Rows from block 3 of a small image denoising model, named by matrix and row number. Rows with one number belong to one channel. Each number is 128 + 32 x the weight over its row's rms, rounded and kept within 0 to 255. All counts start at 0. Numbers have three digits each.
Before each channel's rows are labels from the 100 images, of 14976, where the channel reaches its highest value: "colour at peak" is the nearest of a few named colours to the mean colour under the peak. Only what is clearly more common there than usual is listed. The data: rendered solids tumbling over patterned floors.
# convs0: first 3x3 conv (model.mid.1.convs.0.weight, 192x192x3x3, each kernel summed), inputs 0-95
# convs1: second 3x3 conv (model.mid.1.convs.1.weight, 192x192x3x3, transposed, each kernel summed), outputs 0-95

colour at peak: pink
convs0.16:155068142145126123144129107168138167064070125066110113117111102114135179133141092158061090115105126179158104151100126124142069127119128139066113081117140120115123138134082080199119105133147093075175155059165131096084130147097139163143153131143157182147143120164137162150144130144177116114
convs1.16:151085146137147128108120112115092140085130065104125193157129149142200111150161171088128062058148167119127152104191103152134085184143143128155136131122152134103135191078161147111120114148143165212177143128097097129113144150182123103137090122149072139147106153112129139100145108118085097136

colour at peak: brown
convs0.27:143164123147092121078158053133147168125115089169117115125124085133080147136137174146086153137137143114121089113140139157132144192203116129150128135116105112142140119134088196140130211111164106114135155084156102096034136172059142104159195160168079174178165152187160091120097149137188088179
convs1.27:081091143137182146174142135078150132158119110183148114183065105125155137091117071133117082129148137123081150125121101107098142150103130153143124135127098155206173166176158180111111063131157171155157080112102077166221177140143137132123182111089121080115097139127145148124148127107147147109

colour at peak: grey
convs0.71:147103080116115113117133151134109104126125077135113169139106130144178196143075149117150158145128162072110201122111255164084152106112132128160111120081124108129128137146153147147115150229062113097076096121137120096164099197155131109161190151130089130109162107134095119161130085121108133115
convs1.71:110121079126114079169081151164190099122062116109116142142170175082126133137180147088134175119140133141204135067150098099157169156152073113069120166181130125086141103091109137138114070101135132201149114151093135142118113115112167133114123160157140131157109092154084140162140145069125040080

colour at peak: grey
convs0.95:184043117137103153040131059095136155163132085103120142119152086136120146106181140116092164114097076136071071114182098133139149109092133076117113076119114147102166123120128112128118117027255139141059137140170117140140169148105129065169157106157155166160105122154085139119150150129124130159
convs1.95:078094147095131093124144119076123124185045135141144150145163155166127147099084138115152139158097143177108150165122085141090102196157130121160166110118087117144097076153145156112199131192060076155130096145054152129125122089125145138157108093116151083113177098097082104143135132129205163036

colour at peak: black
convs0.184:155158097132109129131152117039127170083124091116129108114183151125080120133095112107081123041137106098126122132132163080133126114178161155152155171121098123127100168136131185120135092131123100098146104135140066178152085114126160153122098135128114163149122121152087135107064140255105134168
convs1.184:097118107175164167093170157109124157087132139079122157052112163134127149150148101108192169137170109101103117122162125132137148117126151119104140102124121160179103138133104179099079172107089132146151152156126129095144155147173116152066154119170135140167123132127136109159066134063172118154

colour at peak: grey
convs0.54:119139154097158118107122154134089136136113183149152125141094136134121159151132130125120141090132149163149203157102159137021101150125134170172130084158123126152079124115196158148120112150016100145111151099105143126192107126150137177154198093078075151128180167145185096143145090158091099065
convs1.54:128124060121121160108122095116094134155154107085177171145047119124079117152152163142122146100112215116098146138134100146154136157161193109166092195114140093174080144145130157105136209095148105101132170105110096096138083104086100105188096113095165107095102150100105113134159133132100145135

colour at peak: brown
convs0.73:131135116092116187132229052104161124107109128161076158128130179187154120146192136157133193119098127121134170081093128116103133150119123091144132168209133120143118129133165165145123102148098128097132131160150169118083148113119124128131139104106137128120153168145000103120175105032133167187
convs1.73:151170122125168134081099159090119090132130121104109108121109079141106130156127160082108092115078136126116108186134185116134167090155146122148126163110108141113109146114117117065114154132144142116139110122105067102128085199100107088145074138102118117130099087116136134160117089114152190156

colour at peak: grey
convs0.158:080144148150082147119125063095031125165182155083116110125140146147073115128120081147076114093183146233089129122126094089042110154117147098147146177113142132092075140195113117118127037120161095119141102153140159107099133127059113124075230141122141085108151152102143171121141098079139132104
convs1.158:131100099183109107146151133138120197124137126096103121073146125134145114145167181168110111100122138157158160092147086146172170135095078110103102146125110181123132148154189181118126091173148183219125128130055102066125125168071097180085107102103118116185092155152102144111133136174158127138

colour at peak: grey
convs0.70:178161100124109155098134170130172131132146110119091161113121095134176117109096100108000063135106140151089072162148155102073120130125145133090167130118102137129156115124115137147150149220200154089255197120165147116220109128088132126107126104134161104133141103162114158090131104111203108091
convs1.70:153123161087150111087091090109115143106165100134099136122100120105109092124157129192117107182129118178154131117103211123058113139143198102092119157131130141084112111115147121112125150082129111059147157083095120143081118134117150046117076097077102191141092151133119130129162134175092116148

colour at peak: grey
convs0.144:151122105155113130112096185171141065110098079138128150127123100121160141143156114141100114100120138049131112119111236146080134126112109160186077146086143108125129164119143136119139140223126088086154094095093122076131133135170150149109217172162160142147125146167108123127120141093097150013
convs1.144:122100192084110169088137120069026152167128071148098168151170122141093156079128127134141131127149052095131164187101101188087157140125179121185124135139045079177166140143142135151113116141144127129081113091136086109105160119147122143100124137110155164104130182167152155157099112160149098121

colour at peak: grey
convs0.154:191123122136120105130145157138161157128133131221135139125145181115116141149114139107114097123129111132058122168143135134136145120157140142097221131133121117082162125136166145129125152070086135144234189136093154102094116065134134119144120127124098130113142124085053135091100113100126114145
convs1.154:086127119172152072109121145108125123164176137069077126133180125142152070163148143154108130211116055120124090111093172161078117180062128151131118169149109067109106123130097127159109113137162133084134178167154145088107104107173107075052124136124130114125172144113195127192123162136124205083

colour at peak: grey
convs0.149:138097094101131126143053162095114016183109143093108113120131150202085164111120095107101101111104148151138145119110039236128062119128192114182162122159138130212153164141156120156152093142136099145156099097102047131130129126140100136087113122179155089125105120120162150121164163071101117077
convs1.149:165139095069133075154114137132151108114152102109126120149054114099088131134079105183217181130165114135122154148144158097075153098126118137061111162131128122134058098102079079155096090153166114081167169147130181126131161067127148151147066098055111113120114165083112142112118116224192157155

colour at peak: grey
convs0.91:138184132112140138137110133120115103116122146168154154119140144159144092089113116098171184132104162056123167092134080140122140132197113115193139100140145121128103111122122102123141127152076117083112159124078154144114157114117170072184121113088133180109116108107163109142126147129069176098
convs1.91:185137119115113090131146111116124147149193149159188096105112087107126116144130109152135123105136107200133094105117103039081129137165144124095132124124209159165164164171177157182115054155146132164095093059114169153111050180166123138101070133166095093164166101100125077118177117158117110149

colour at peak: grey
convs0.82:128190118136154103107154124148127116124143161148147148133133160126126105100133106114181148147126130141147157149112088105139089161127121149145162133140146145150127110112153106113116105157003170129105148158092152123145118082143127126157053121054074112102156115069140104161172149113095111159
convs1.82:109090168152114133187144166127149111097106068143139141132143142102161131099110100126126121099126081127113080118138076099169195163105121127117140137088124136087109180146115071142150126128164132153085156109145131159108109165128145153059137124093183148129138138174114200130090109103137112122

colour at peak: grey
convs0.7:210156131159134175165136170151159116138187116183129191123124179109165210157095122119103141130072146102070053115179062094131021129045121074058070162101131084114155121155074098103133118131112157108167135107188153114093150156195101150119125138157151146134117167144111142123121144126149095115
convs1.7:133155102170098140148162120178125112161172198132152068129155132186083100135139130157136164106177156116105179139113112140164180101141079193114132090134124116148130117098114208085128138167130118145166098127075166087143146198142206099064139137151106192090118092064139134120117148114067217130

colour at peak: pink
convs0.147:060118105118103100119086092075081109144123167120147161120132147120128148116082133123077085141141113103132117143104146149115120127143139061178164116168134151144137123118184146121129118162088104112125109150135029112134106104154099150115114107177124113121120127133160136133115094215121113175
convs1.147:138129087184169131141176159156175139131159085172107123136150097160096130157141159114121147170120133157113126136126125111105147156129094131094149155130161186123123136127072159168055117069133106130113122168104117166142105128143230083133156189092147114112172170169137118102104130098104147202

colour at peak: grey
convs0.5:161073198114105129112069186162166133092102127119107162128111100145181108144141142179099097148089174169144125136124161107134108093152155130152162046193170135145169105124154142128125178079167101062191143089147101111109073110097159118159170093087131140144083139107128116126160118053194175069
convs1.5:151175123149127210185173072157104212184153169123139146137136128087151068115126128179164155126156115171086115113183059140109088151108147155133137077116130145141091062103122143176123178176115166124090144192116112146090133098176136155104115121145125039162140151145132130116181124126142116145

colour at peak: pink
convs0.47:115202146099117100185124145083187161147146104120141172132143097135164099119090106123120066107096103118157042086138111167120084133140120125093125155143145145137119113133128122134147174205089185183173171135136140203089152177124111123115112128140159109173110130135130155110153142136131133172
convs1.47:096150107148085112084116103170152146181126131149145136141155159098148131153148163111129160168114163124120185094124127088081133079111100117147135125096122144159110126112166127177135088123138078068173141120151136102133121112155149176145155139118145125105078158144120114153120198151111161162

colour at peak: brown
convs0.4:114169145145123141115100117000126138140113117148148143134166125105121099110146150140061133106138090143152134128118099137162115125125138071143125074159126079139121187129153123113134083188091138095102119121175094105113179080078118148126013138167109100109087143133143128104120115175127101178
convs1.4:101066124156103157150107103208171106127153160114159147096127088120133116145163127149139109202155115153118125135172113087161142158115108217083148188060155179155128157194056155117085188100155099189154147079082142166118128144107147105072121197094131134160126180149129113110112151138109095113